config.yaml
model: "image captioner"
dataset: "flat shapes of many kinds, plain or patterned, on busy backdrops"
train_examples: 97500
image_size: 64
crop_scale_min: 0.8
horizontal_flip: false
cutout: 0.4
tokenizer: "char"
vocab_size: 29
encoder_arch: "vit"
encoder_norm: "layernorm"
encoder_norm_position: "pre"
encoder_activation: "gelu"
encoder_mlp_ratio: 4
encoder_head_dim: 64
encoder_fused_qkv: true
encoder_bias: "qkv"
encoder_qk_norm: false
encoder_parallel_block: false
encoder_inner_norm: false
encoder_moe: "top_k"
encoder_drop_path: 0.15
encoder_num_experts: 16
encoder_moe_every: 2
encoder_expert_mlp_ratio: 0.5
encoder_experts_per_token: 2
encoder_shared_expert: false
encoder_patch_size: [4, 4]
encoder_conv_stem: false
encoder_layers: 10
encoder_width: 160
encoder_positions: "sincos"
fusion: "cross_attention"
decoder_width: 256
decoder_layers: 8
decoder_norm: "layernorm"
decoder_norm_position: "pre"
decoder_activation: "relu"
decoder_mlp_ratio: 3
decoder_head_dim: 64
decoder_fused_qkv: false
decoder_bias: "all"
decoder_qk_norm: false
decoder_parallel_block: true
decoder_inner_norm: false
decoder_drop_path: 0.15
decoder_positions: "learned"
decoder_cross_attention_every: 1
decoder_tie_embeddings: true
residual_init: "scaled_by_depth"
optimizer: "soap"
beta2: 0.99
lr: 0.0024
beta1: 0.95
shampoo_beta: 0.95
eps: 1e-08
precondition_frequency: 50
max_precond_dim: 512
one_sided: true
adamw_lr_other_params: 0.0025
steps: 8300
batch_size: 128
epochs: 10.9
lr_schedule: "linear"
final_lr_fraction: 0.01
warmup_steps: 1660
weight_decay: 0.05
adamw_weight_decay_other_params: 0.01
Rows from expert 7 of block 5 of the image encoder, named by matrix and row number. Rows with one number belong to one neuron. Each number is 50 + 15 x the weight over its row's rms, rounded and kept within 0 to 99. All counts start at 0. After the name is the row's rms in percent of the matrix's.
# up: expert up (encoder.blocks.5.mlp.up, 16x80x160), inputs 0-53
# down: expert down (encoder.blocks.5.mlp.down, 16x160x80, transposed), outputs 0-53
up.19 094:48 49 53 22 57 41 57 34 56 32 35 65 27 39 64 84 51 32 25 51 61 23 46 52 62 35 66 38 36 44 53 13 62 44 62 71 48 25 46 59 54 58 40 27 50 54 40 54 42 49 56 67 75 63
down.19 094:45 39 44 63 39 46 39 69 62 07 17 60 61 70 66 42 65 56 62 49 54 60 72 16 42 41 57 40 42 38 55 44 64 61 48 38 53 14 50 61 40 20 73 26 47 50 53 44 46 87 62 25 51 35
up.20 098:34 35 42 42 79 69 57 44 34 76 48 46 46 22 47 43 26 39 18 64 33 45 52 46 50 51 52 35 19 59 51 50 37 36 39 57 50 28 51 50 60 23 33 41 52 44 46 39 54 62 49 67 60 93
down.20 101:47 47 46 60 49 50 37 57 50 46 55 60 45 48 37 55 29 49 50 43 52 47 65 50 37 34 35 73 59 47 34 64 69 39 55 56 43 44 73 50 43 51 55 43 15 52 80 48 56 41 74 24 49 33
up.21 106:56 53 21 42 47 52 69 67 59 51 38 16 54 43 58 51 63 47 53 53 44 21 35 43 78 09 50 83 43 42 62 54 37 42 64 71 74 69 49 61 57 51 43 38 49 83 47 48 46 16 58 64 77 58
down.21 085:57 37 70 24 75 37 38 46 72 68 48 59 59 22 34 53 62 51 38 25 18 57 53 63 62 67 42 51 44 41 37 23 32 24 53 55 18 65 70 43 55 45 64 79 53 42 75 42 68 91 51 76 51 66
up.22 087:45 12 40 46 59 32 60 56 56 45 42 29 72 16 32 76 60 52 35 61 63 45 37 56 55 49 62 56 33 11 44 33 21 66 48 59 34 71 64 36 33 58 30 64 63 43 38 56 44 73 31 46 52 68
down.22 088:72 34 50 44 35 24 69 38 23 51 47 56 76 67 44 30 64 60 70 57 48 78 15 46 56 35 58 38 61 38 43 36 41 61 42 51 51 37 42 44 29 69 68 57 92 49 55 45 54 49 48 39 62 52
up.23 096:56 43 47 42 44 63 43 25 64 23 37 54 58 54 56 53 49 31 55 67 76 21 34 10 67 39 45 74 36 32 50 54 40 67 43 61 56 78 45 41 18 30 58 44 69 77 38 50 51 18 46 59 82 50
down.23 097:46 65 49 64 77 60 48 79 32 43 47 13 54 54 38 38 66 54 38 48 51 28 42 53 39 38 20 19 61 52 61 59 35 53 42 27 55 14 73 67 53 62 41 60 27 56 75 61 76 50 44 64 57 47
up.24 088:57 35 58 53 52 31 69 49 46 47 46 57 48 38 50 84 80 34 64 49 57 55 19 38 72 51 67 85 75 67 26 49 47 34 63 56 45 45 34 29 39 65 70 31 85 68 46 81 52 41 55 29 74 31
down.24 083:36 53 46 33 67 48 35 80 65 53 62 76 73 26 22 35 50 42 52 76 37 39 38 77 36 70 61 32 42 42 80 58 65 66 25 35 25 52 47 68 45 72 68 59 30 60 42 57 42 81 20 44 52 61
up.25 093:57 38 47 50 40 41 77 40 52 28 33 69 48 62 61 56 62 52 51 60 71 17 39 46 66 53 54 47 42 42 39 50 52 59 48 40 61 45 26 40 19 49 61 50 76 56 46 67 56 44 53 56 77 47
down.25 087:79 63 55 34 59 71 25 44 50 51 31 48 44 48 43 34 35 12 64 55 47 53 33 80 32 72 52 62 77 40 72 32 41 70 41 58 80 91 30 30 53 78 47 61 47 37 65 60 53 51 37 53 57 39
up.26 103:34 63 48 73 35 56 43 40 68 54 79 88 64 57 63 35 31 56 68 37 43 53 59 35 36 57 53 36 49 54 50 44 35 42 27 50 64 50 39 45 60 67 37 40 40 57 79 31 80 53 25 80 62 57
down.26 096:48 46 59 59 61 30 48 66 42 63 44 60 65 71 49 49 59 71 44 37 55 67 39 49 17 57 53 37 41 48 60 64 04 25 50 50 51 47 09 63 43 31 50 69 57 33 36 64 41 73 38 17 35 44
up.27 116:79 55 50 58 43 24 67 75 49 68 78 60 58 39 37 27 76 62 43 45 35 47 44 48 47 42 40 29 47 36 42 42 27 51 43 42 51 67 40 51 32 51 33 78 47 48 64 45 50 81 22 47 73 24
down.27 129:81 55 21 83 50 38 25 59 38 59 35 63 39 76 27 28 72 60 59 51 39 46 77 39 40 40 36 66 55 40 42 48 72 51 57 36 47 32 25 33 64 59 58 67 50 62 70 27 35 59 48 55 63 45
up.28 106:50 40 68 36 58 51 70 45 39 52 80 60 49 45 82 74 60 42 30 48 63 34 53 53 55 47 26 39 22 50 62 41 44 57 61 51 56 31 60 51 57 59 55 35 54 51 41 75 46 30 30 78 62 54
down.28 116:42 25 41 60 42 74 38 44 24 37 43 42 48 25 90 60 53 67 19 53 56 38 65 62 73 46 40 36 38 68 67 60 41 26 48 26 62 64 63 74 74 32 64 28 53 50 43 52 57 56 44 64 23 57
up.29 089:56 35 74 38 59 31 78 41 39 50 34 46 65 48 40 54 57 48 22 38 46 42 19 49 56 46 56 53 60 53 53 20 27 55 61 51 56 25 53 51 74 35 22 45 56 43 52 83 47 46 34 39 58 56
down.29 088:45 47 37 68 52 86 32 54 35 56 36 73 55 35 19 58 53 33 36 43 29 59 37 62 47 37 66 56 71 77 71 55 60 39 46 52 54 58 60 29 49 81 67 63 49 51 53 32 32 56 71 35 64 21
up.30 094:65 26 49 42 43 37 44 36 49 37 55 62 09 59 45 60 54 57 60 39 44 35 39 50 70 43 58 38 54 44 33 61 45 38 47 41 61 25 69 35 46 36 35 74 43 83 64 48 56 55 23 39 64 33
down.30 099:45 83 42 60 33 69 31 68 40 68 42 49 39 51 47 22 43 48 84 38 54 74 35 51 39 27 42 42 60 71 38 47 63 65 56 71 77 70 36 52 31 64 50 42 30 39 67 47 50 63 60 74 42 50
up.31 097:41 43 79 32 48 51 63 41 47 73 61 75 57 32 47 60 53 34 29 68 38 28 38 59 63 44 56 71 55 58 76 47 48 52 23 55 60 28 44 58 55 42 62 14 76 57 34 39 38 35 34 73 60 29
down.31 085:51 46 56 48 36 50 37 34 98 10 32 46 62 36 52 72 12 53 57 33 49 72 80 43 65 36 35 09 39 65 68 56 63 43 60 60 47 58 58 46 47 57 43 34 64 76 73 61 42 54 54 43 57 64
up.32 091:60 39 57 31 63 44 54 52 56 53 68 49 87 58 57 51 50 32 26 71 53 30 45 61 65 78 57 43 41 40 18 49 37 64 47 41 31 68 52 58 35 44 60 38 68 60 52 47 49 73 44 68 42 69
down.32 096:39 48 46 70 46 59 39 54 57 46 56 55 54 51 36 40 47 35 53 38 44 44 52 45 40 33 24 67 89 49 50 69 67 57 51 38 71 53 32 27 35 59 75 62 37 54 58 45 60 67 54 37 72 18
up.33 106:55 45 38 36 55 62 56 61 52 32 30 48 31 41 45 53 43 48 50 37 61 23 37 68 61 38 27 30 46 30 45 25 44 73 56 80 69 67 23 36 50 40 63 60 64 75 55 55 40 58 34 55 65 73
down.33 094:74 52 84 50 56 27 52 62 48 41 38 35 24 76 53 58 55 40 38 57 41 72 31 27 64 52 27 59 51 43 66 69 52 34 42 58 54 48 59 21 47 52 54 42 61 49 38 29 49 68 63 53 79 43
up.34 095:38 48 66 61 66 32 72 21 31 27 86 64 41 45 74 79 55 46 35 36 37 44 29 54 63 41 55 88 48 71 33 56 49 54 46 64 54 40 33 62 51 57 50 31 25 63 50 71 61 44 63 37 57 57
down.34 092:39 32 51 40 44 59 17 64 58 49 46 52 65 51 67 49 58 67 54 52 46 87 55 53 26 69 36 60 55 56 76 61 43 53 51 19 38 30 64 56 58 26 84 56 53 59 60 45 60 57 44 73 55 44
up.35 110:55 57 81 31 54 27 69 27 53 49 55 99 57 66 80 57 55 54 46 55 57 50 47 53 63 53 51 26 46 58 66 36 73 36 48 77 31 28 37 70 69 56 87 27 62 41 56 58 39 36 30 46 42 41
down.35 105:34 60 41 55 58 63 41 63 66 47 63 57 56 60 20 43 33 45 62 15 41 73 70 63 32 68 44 61 15 57 67 37 51 49 45 53 52 40 60 83 60 47 59 55 09 64 76 46 79 33 44 32 18 45
up.36 093:59 48 32 40 71 58 41 23 39 33 33 43 47 54 39 40 54 42 50 61 51 27 33 38 46 49 55 70 54 63 34 43 30 49 47 46 41 58 42 39 43 28 41 71 50 79 46 84 58 67 50 55 54 67
down.36 091:45 38 67 51 66 76 56 68 29 54 55 42 17 56 42 50 59 50 51 43 61 35 44 55 54 51 56 41 22 16 53 46 36 63 57 48 37 77 67 39 51 44 43 36 54 36 53 41 66 47 61 57 65 47
up.37 114:47 44 49 45 42 50 47 52 31 22 35 44 36 71 51 36 59 33 26 72 62 31 45 32 51 36 48 79 90 40 43 42 26 56 62 48 42 54 57 23 31 46 41 66 64 35 34 64 41 41 76 48 66 84
down.37 107:41 52 55 76 41 68 50 46 52 55 57 43 62 26 47 52 25 63 39 37 57 76 53 52 56 45 43 39 34 68 50 63 53 50 48 55 62 46 73 69 50 53 26 50 42 36 37 46 68 45 45 54 48 75
up.38 119:32 47 69 27 73 42 53 39 59 83 72 52 73 38 63 37 53 26 32 69 68 21 18 63 56 72 60 40 41 44 38 18 26 50 58 48 43 43 42 68 56 48 33 49 82 43 37 58 41 48 30 49 27 50
down.38 142:63 71 55 24 67 28 76 45 54 46 42 43 73 54 65 30 69 56 38 54 75 33 31 55 87 49 33 54 62 38 36 03 42 66 62 56 61 54 41 48 35 50 39 53 78 44 39 68 44 46 42 53 68 56
up.39 090:42 77 67 33 61 53 75 58 40 68 45 45 70 35 42 53 64 69 29 45 24 41 47 73 60 09 68 45 42 52 59 47 43 62 39 80 64 42 45 49 53 60 29 22 59 58 38 75 61 36 18 32 30 64
down.39 081:49 67 49 61 77 51 39 46 62 30 38 51 39 48 42 60 61 39 46 50 27 68 44 50 33 29 44 58 37 60 69 51 57 55 57 54 57 68 65 44 52 42 66 27 51 87 62 52 50 39 58 64 72 42
up.40 096:51 51 43 59 58 72 59 46 49 61 65 41 41 35 81 70 57 53 51 48 70 41 58 58 57 39 24 58 20 64 74 31 50 55 86 63 82 51 63 56 64 67 65 27 51 59 33 68 44 32 37 79 49 77
down.40 094:50 39 30 47 50 54 37 50 45 52 31 40 45 28 48 80 88 52 30 22 33 72 44 45 56 49 46 39 46 57 53 61 46 37 59 45 42 55 54 72 70 35 55 49 67 47 44 50 50 43 62 55 58 50
up.41 081:61 62 44 41 51 42 54 59 35 45 50 44 71 73 57 56 49 66 64 68 62 57 52 53 52 46 47 17 45 26 35 28 70 40 47 42 32 70 75 57 56 51 68 57 70 55 46 47 38 56 37 42 66 53
down.41 075:50 32 34 57 53 56 35 99 64 46 51 26 53 63 42 45 57 51 52 60 45 60 27 47 57 67 44 26 54 51 26 78 38 51 65 45 65 54 39 51 54 65 66 66 31 68 49 46 36 26 25 54 39 32
up.42 103:33 45 57 59 72 55 49 64 52 72 82 75 59 33 27 62 52 39 53 45 60 40 41 67 50 60 58 41 48 51 78 24 51 54 59 68 45 61 49 65 33 64 78 50 67 48 40 63 33 37 57 66 37 69
down.42 104:67 29 75 59 52 54 59 53 44 84 54 53 31 26 69 60 34 43 32 53 52 48 62 63 44 39 24 37 35 67 53 57 55 53 38 74 59 74 55 46 64 39 38 56 28 37 40 56 59 41 67 51 46 65
up.43 103:57 77 54 46 57 61 68 48 56 52 47 67 46 74 62 44 64 53 83 64 54 48 39 56 61 88 61 38 36 42 55 58 57 49 55 46 44 69 55 55 57 48 58 27 45 72 57 36 61 03 28 61 55 46
down.43 091:48 51 27 86 41 63 28 81 50 36 76 41 49 65 30 52 44 64 44 36 69 81 58 59 19 53 47 31 55 40 55 55 44 61 33 47 64 29 35 75 37 64 60 53 44 44 88 70 58 68 54 52 62 35
up.44 097:51 44 57 26 45 28 74 42 47 31 44 49 43 32 48 59 49 45 49 55 43 33 55 53 65 42 41 33 21 47 48 25 25 66 64 95 53 40 52 47 67 53 53 36 59 51 38 55 57 54 81 48 29 81
down.44 080:48 73 53 35 64 55 55 34 64 34 40 47 44 81 68 32 53 49 43 35 53 43 47 47 58 35 32 54 35 63 46 33 72 48 58 27 66 62 64 46 52 47 38 49 61 29 38 42 49 39 65 89 82 46